A small spectrogram enhancement model, trained from scratch.
Data: trained on babble in 24 made-up languages, each with its own sounds, syllables and stress or tones, from a formant synthesiser, 39062 training examples, 23.5 epochs.
Rows from block 7, named by matrix and row number. Rows with one number belong to one channel. Each number is 500 + 25 x the weight over its row's rms, rounded and kept within 0 to 999. All counts start at 0. Numbers have three digits each. After the name is the row's rms in percent of the matrix's.
# convs0: first 3x3 conv (model.mid.1.convs.0.weight, 384x384x3x3), inputs 330-340, a 3x3 kernel for each
# convs1: second 3x3 conv (model.mid.1.convs.1.weight, 384x384x3x3, transposed), outputs 330-340, a 3x3 kernel for each
convs0.177 113:518509486478526512507523490500497461489549549501520556460493514487513491455486454517525478486537520523537503503497496516515500506482551538522548450463493508470448531474489476473495502496535556552543527499532479476529471482508501501551517515481472516478466497511499501513515502483499509508484490503
convs0.178 136:466469514531512475481495473505485422500497451474470438462491531476509481467521508542507499511482484482526507549502504469491506514492513471486473561492475473466498494494499548500516458533539498551519516492493459520533516532507517468483497501505532491509494513535491498503483497505493512496507507496
convs0.179 078:540536485500494496472497429473539495471486445454448479507541510455511512503488515521471520509480477525560521492467485554517492510530505531467459453462466452500493485473505496522508511520556485529511506503527558520515475525487502486509476517509497521505437499477506505560510467505522488485492471511
convs0.180 084:534464469503483480514519485467442451482468513541558493532482463534491520507483511455478544517490488496505531486456525542474542461526505596536496457481500484529471507499527486523544458505500482509543510580576491487538495501512509496526466474533481501501520478471481524465484480470483521521515527502
convs0.181 129:509502479482502499492517502463477491459455516449451444489491525504513503504518491506495488471479521484508495534517549519488482525509512560533489504529489559566565517485514536519493531537489461540524511506513482478494513526538507496514477510485477485463465498495507480464496524525494498512504493516
convs0.182 117:491529558485451466523516537499452398465458490415470472518517481506531546517504539488503492485477493490519536535516465530514535541565521470477535488477480491456476491507488517485503531477482494478442540483530506511494540515481515538516514466497501459497499510498505511504484486483509486525503507514
convs0.183 082:494488442508516525523563500516417506487485519466458438518503510580549563496506498456451515527507502460508508486499493493469480513506497562528505463518520433492504492466543480489543455508516522436506513526543513529499467491487479451455464479479508474490507515486527475496458498519491501497505498493
convs0.184 111:517483512502505511551547532506453470546470478492522460515488517456469465486529495490508518536546527528489507521488500510507509523481547487519485502506518493521520511502524510484507528504492478509520484507449532512512515495494514516505521474462499463508517458500474510505480504496470504471498482521
convs0.185 070:457478461500490474469495505419444466443435466471491502525500476503528494515473488470480456471497480506516541535474452537507498501519508521485487499468454484493547521562535532564495543506538474499477476524458517532518489483480470489510538521547504515514483475452448499468500479463516508485500502498
convs0.186 065:542519464531460496558535534451456484446517510461508482564528471491530510461494486496465495499481495466505518520492426508511508525501529537411513463469466487517484472451477489497484480480509498482429489479487520517469485507502468485513463488484506516514473522500483486494508492518493498492525514503
convs0.187 101:496484509528526516504500523411524520459431509535421471510459462489480520472528515484506507520501544469500494534458500483481457465518505527501472458469466492502529515558514496516532534511527490571579493526425534528476475483497510476480514506484454450457535470458495484507475495483504503495496525508
convs0.188 088:501532501470482507514428442466446467490501482481454531503502457491507505500486473495450453455498441466494541487508510480560493524537495508562529473452499452502461473547452486522493492506527477544542536549453502510495493470498497467529529508503496504529519499504475485456486494503508500490517508488
convs0.189 074:527474509476502507515519509452392427479473503503475505538535479544524505486502543471467480496527485518540478525532496484492531527491478529488495504509479513485468479546519540526539499536535515483507544532539513511460496465493482549505495544524516516509471530459506485485451471505491496495496502495
convs0.190 071:509515465492503520479483524499513509461455532472479462471411468507465456469491434454497489454460471485501497523515511480463520491514530511497478487527576508513489546500473517509492533496511498539465528532536535450501477501476468490530485480506490486515490512526508466435524502526478476490492493509
convs0.191 063:514488506476492515476476495511507495536509502518477504477467530468473479520510526517493439451472450486507462542505489533466502511551505489503505531459474464497510570572544521533491514502517459494504497517526490486502519502490506529507493528541492515519476499492511447476480481488505482476516498493
convs0.192 099:525509534491500530492504476532564542552542593455503545521503514511488511509514503475460481489497493486464474501536495490464438533528513540535506474485493474502522488486470503491513485469457512515505502506505530535526488514508483503501517516480505514541491486489505479495505493495514494486475479480
convs0.193 074:480521480487507492494503533524460499450479496492458492474490486522477501503503509537478480529510492478476464501486525466523524491470492476445511511523456541529506548466449504500475478444486426460508515479469563522443523499494533492501494476491489504499476516504526469528519505486507501488504481501
convs0.194 071:484497537478491494482512518461508421504487482466481485516507471523530496550498492459454502478489508505446479543518505476505490470457483480460478499498478515540537474447487505498495467489494468457492502490496514506481503510470493481485501479479531545560482519498466520479501495481483486459484487500
convs0.195 086:507515506513483492491480492513459473514505461484419477512519514525538517541511551509458472484499522503515512504535535507489541466485523498501514460485466517523525472486536492500518467475480524494516501509483479465487507507507477518526502521521500515506500518490523496476496484489508506495522510501
convs0.196 068:528478464533475484486487458488528507481453423495487475509525466459475497524488540500476478505500455485448439530543524539501539452491485447511497505519515494497466444437473530466509496491513496439489490477541501484490478506504491490487450507459535517546485486500431480492520477500506494509502491503
convs0.197 068:506494511486508500486503499444503485446457436448491465498486479509536513589526537482473511504447448487492522515488500476515511465481487476459468492461483521525491472505487496509507472489459445419474426489519491537467506500514518528527485490496537495531502505509479488489488487494493478479480483499
convs0.198 122:497513504491515521515510506532517512446459492494506491446456462442487524486523528501511478499491493478515512499503489494517487493511488498503509531474461503517487524500484511516518513520508526502500503447450558536543472479504492454479505495528457499467496488506527507480505510511507500494474486469
convs0.199 075:545490515522520528505493508474476479483469413450494419560508497455468452503488523468498470483479494497506508484490474485522529494510471453421457491475488508472484508487521510488516573525547482519512456452483485447468501509526508482497472516521509519514501517498474461495480489492480488491466480481
convs0.200 068:524520509482508481463497497454473462476456433501514474504500505495511466513465518474470466493460467457479521494476512493520496476492479486464461485505490507516501463488452478481492527447444492517499476509480457497462497507501501510505519496455505501507521512510474505495527498497500490497492500504
convs0.201 087:488464493459464489490468465461473508500478474494464531547533508510533547546477503433505496485490488486494502503490458467499532481501505516533510490500483484489451519514448513514528525498495483457511438491547563537537483492515475488484494506468525525501461510486494465500504515511488491504487493501
convs0.202 065:499496497504514509522514495500439487518472441489499425557485480502496509510503516472471475474497499468500512474490472472503518502482477492460455501473459522521504494520493498498495508478505465496515451490539481447500493516532507514531474513519527542538493512533504494523499495514468461477494476491
convs0.203 071:516509510498495512505465486518475484510460429505470419570555528492500513501441478475511486476515486500467464542497469504515543469516495511466487479463478480515455508508510478498519500482550494522509473482507483476447462485480507480488492513514511523509493525538490496510488472483476454478490484480
convs0.204 110:528546521498501464473476516468546516471445500530487522585554565498525542490486486467487465493490512505508482488499503514501522541518519478516517493513530530475466499517503498497469497530505521508501510519452496511470515525513493500502522540528465452493512517520538505548482464485504491509492493485
convs0.205 132:528507466465480497493516509503444428508537522531519501531533522455466496508517522476461475510500502502493481502510543495507502465491477520528525534519477526505552499480474487502506475474479466461464521476466503525568500467511509500504487484515508517516493475502494495494507511512496495497502516522
convs0.206 073:529507497521485473488512480511508483484536517500513480547535521483468465450499497447454468494525518538488517460471482506515534473479462485447436526535517463542524456486482486467466469506486484452517479457475451472481477504488479506473433493478525531551492504476472496512490502508498519499484541519
convs0.207 092:526519562522485491525497512503528565476543497482461464546507553488490490493505499486474514477481491500477522518504527499550547521543507468437442535501473503488432539519500499459498455464484511439515431466494487509536502482515488474491478495492500478491525489506516537478485510547467508528519503495
convs1.177 121:507518489456451481561498487448474489510510516518511493519519497460444469513505502485484470504488486515512503469478474511496476460483505519497464503502519545487459501478523476464506498521531490490504490498468470480498523528475516501525496503497463519519525525512457503474483489521474482521524494528
convs1.178 194:472478511562509481496483504530522504529506503484512523450481480514534534488476474503489463508501467509505461534497490459480504493496513426467494553542496483489515443450511535521521422501497502523512506475462463466481569504513484479489496471476534552506461515486485498460526480492508499497500516505
convs1.179 043:522477501492511507515451428487474476515493486470484495518506538469479520523491527481492486487498487491528520511463444517494440506548534529501524531563528516495467518527489509490460515498492473460480505502493501511475514471535507500534459497520497518506518533510475489474535525510494527505484480502
convs1.180 054:544513498528477482530473487506451479510460510530511513493551480461465432522523507477499454493492495513505531484471469506504514487516510496513514501490496501483474492463532465484567473501493479486497469488493484466487506560483516545540482495499476493510511502522537493508510476499507498492515522531
convs1.181 208:536538577511513548486484492499546517502510529532498494505490520532468516475472503526475490490512500494516477519483452516505503529529506505500467493516527465491512502482487511479498488496496486475493486483489500506493481432493495433507474456492514500462514495483533501515485538493493485505513494521
convs1.182 141:498521505493489489528529501533551553529510488515521509493511478501494512490495480502460479542501467514468460504487516503474502510494487470460506487497516516521495487493501535547554510483463498503475454482500541524490513476486493511509497495496513502515498549521483503494505467484499496490499500528
convs1.183 049:494461460518493499509482482493469465489459478471459473482508493499532458532548519528502494512523529524541535523487504541512516552532513483531532488512551521510515479488499474500476485510500474488508511508526493484475536484468510492501528496509490490483509522489476477491548492487487458469506528516
convs1.184 113:487455437469473471448472462525508462498476480533475535519493522491480500457509499517495448490490474516497520476454449487485505552493516518534525556545517486512464509461524440435506473507513509514474499533519487455452512479452491499500511509496429470489519498500471456465490495427510487486510511492
convs1.185 034:476472484553555535498502513483490504502480511498513523512462455517501494497486486533508506487514493509542502459461503524523543509533503505513532521533520555525526470499464488465459446454492488490505474478521537494490514482495505487489506493489468456461513469444508487476492504506483491477541515505
convs1.186 031:505495496577549529526516497482458445506476473472478492487499471514478476503495487551551486497541528531552525510531542511527493538527507508540524545532539540547493447480494495508465486482468482483455510500500552551536519514495492514508442450469483495504488490515492480509499490467431445433489480496
convs1.187 080:490482510474450436459480474498478488463469535475491541476498538495516478515477485517482450486487495495522509502502523521530533556531513498526550524521480535524547471486479502483486484495496520502486499491518480484470491489491535531490502506510512510478513515500522486495496467474499466514492518529
convs1.188 059:545530549509509508489516496561531482506519497559552527492543487469492463490477467499497476534509532518528546482469474509477476488501460501540511528507508506531490541503491501487491467448459487495457492493487538531519506517506489502483516520503502513514516511486493490495537525511528505527520498478
convs1.189 042:498499486523512492491507507471441476481470477516501524500499501481500468512498516493472507524527518490549529503490526533501540554500506517532535544542545516506547474479451540482470512491519509476469506478495535521465514496477470460486478503507456507474493519470507501487481494488516482486491522516
convs1.190 037:485488488532531524518533538464482493432438456443446463493503489516519524534545522495489491505521501464476476471507497475494512457474476523504482563532534542521545499529486507521479458475445463468464515510498532519502500490508501487513527485486527498468500475460482484497510557547523538528469512495
convs1.191 030:511476493512499512521510516490484468489457457495497474502444483504482521498489521484495535502497502515502481496491486532534480463491494558522557522539547546555536461461469473464471483482453459461467499511528543527539510478510490476490493480456477524480486505503463475484457535478491491472495472502
convs1.192 077:525518507513490522478456460439473486468499495473471467518522558513557586483473482478498478493472492506478491521507508476457462439462473482489490504524525460462463491512494493501469501498486491496494530519526530542566494515522475502482516501497491491496510509530521526563511492492495477494547511501
convs1.193 041:521496496524531526499526482511478501497500501511505495505488533530531537453423474497487475519502494540519516527508486518510512507533503517490459527562575540548505556525526516523502516528488494489468489494512475506515505538510490516479531518496497506547488495532489481498470522476449491475498486487
convs1.194 032:468427471534512498526504490444445446495476484483501480483483483506503515493486490473504489514483493501508524501478469486511470461487497515521536538558565552532545487523498546533503510525512466483481531519547489503529523514508498523489510515488502499518466501514481482489496482468503494519492480490
convs1.195 056:453477499513527518496468469479490503463470503498518511486476496525556551493465453487476509512496527517558552557521505514506468488528484496510501567582553565536520513526532527489497506503527487525526492491525457505558503530522484480483498484500512545516488518507500498491449464493493499506514493486
convs1.196 027:479500525504530542544513487421440465463464471493477484476470501495490532532499487500502508539505533486493516508482495515468470502491480508527516556511563573505521492485493517520503487487503482497504471515476448503505521477480474475458506497471475493484466482496474478452431484502462490470512513498
convs1.197 028:471464505511517545524522488475464479469463473502495513482495497502502515490510492445492503461510508522514521530532548511492529501486515521521550499508559537537508500527531483512500506483508455496489492535509469478509495478497454451449481494450454522451476513452466487475499515510472496470519516495
convs1.198 135:478490493466456492465461481492497526483478488502504534518500490530542531516534538454469487513495489525504505536508519518499522497488476509509524467487499532530510508460490489477491520491495485494518504517506519503516492471436520516503508549537523509498496479457509513512502483466482486494527515528
convs1.199 024:468478513500508533527516525470462472515496492492486481487476503536524530509503487503507488521518506492476479495489475478484483495468487536542543535519510514508506460490477499500486484489480462449461450472488508529541499509476492470450492456466488536512477524519458479468454483487492512491477483437
convs1.200 024:476458530505505533508513509475471464465465479521531516457494507494511514509524501480541497490512511506505474514497501523485477514497515540581580460492524528548535501512488511498495510498480475476463503496518519519541513511483458481473474490465499492460485500471505507475477471470441492492458496489
convs1.201 051:506493533526491523515542542481485518486478487526519512499523459477507481445479514487480501498520521508486510486518526476494499515484494503520542500507548516530532488468466471485490482488495486453481519553531487471485545488474504497516516519500463503495491508496480489479488494471481486464498539504
convs1.202 022:493472512528518556531534537468469441490486502485490485485489512538520534522504482510530482490519482494520503518473494531506494510491498539548547549529524521531492477502492505492479484499514474476465517513496481488524524513488477482455467464475490525465482497483460480465488507461471496475485498471
convs1.203 025:470475515526526556522519531447452489487499510500485486494512506539544537494508488489473482538527551482483518490512494506504459496495485513509520528516548531510495480494497523481504487483528478496501500519506460490547506530492479495452489472476474477459463488508449480466469480477481488482499484479
convs1.204 116:489511544497482517518519541504495513467480496513508530479458475494487501497482471492487509471499539520497525510528542515479504542526493550523527526515507523500540518492501484482505472434467470463447500513514527526498503472486509512549492499517496484494500493475501481486531532515528495483479495494
convs1.205 190:471488491492491513500463457475496488465456456523520500497509536492522523472465485475489465470471489485516528515502501494496494459473489457485483522531539497474466534531495499494483538515512491489478534530535505534561484488494528509495526525540527518507518507498540555555478485496503516533510498481
convs1.206 036:464507553515530527487490515460469452475470506455470517524507507514494513482466485488512489507486501506509535543514495531494488543507478534535501546553528537528523497526504517512506503496486510500478538526509471480464561494485512516530512480508516483492471465455494497462485470495467464477490535497
convs1.207 073:498518504478510478467513501456470495514533512494533509471505521521552502458471463502474474543526496506517455515481479516511522520529479482497481553525522525526515473493525528523538470465466489481475474475489518509505529481473545513524515489496487513510499524498517497470498519493490486491481487540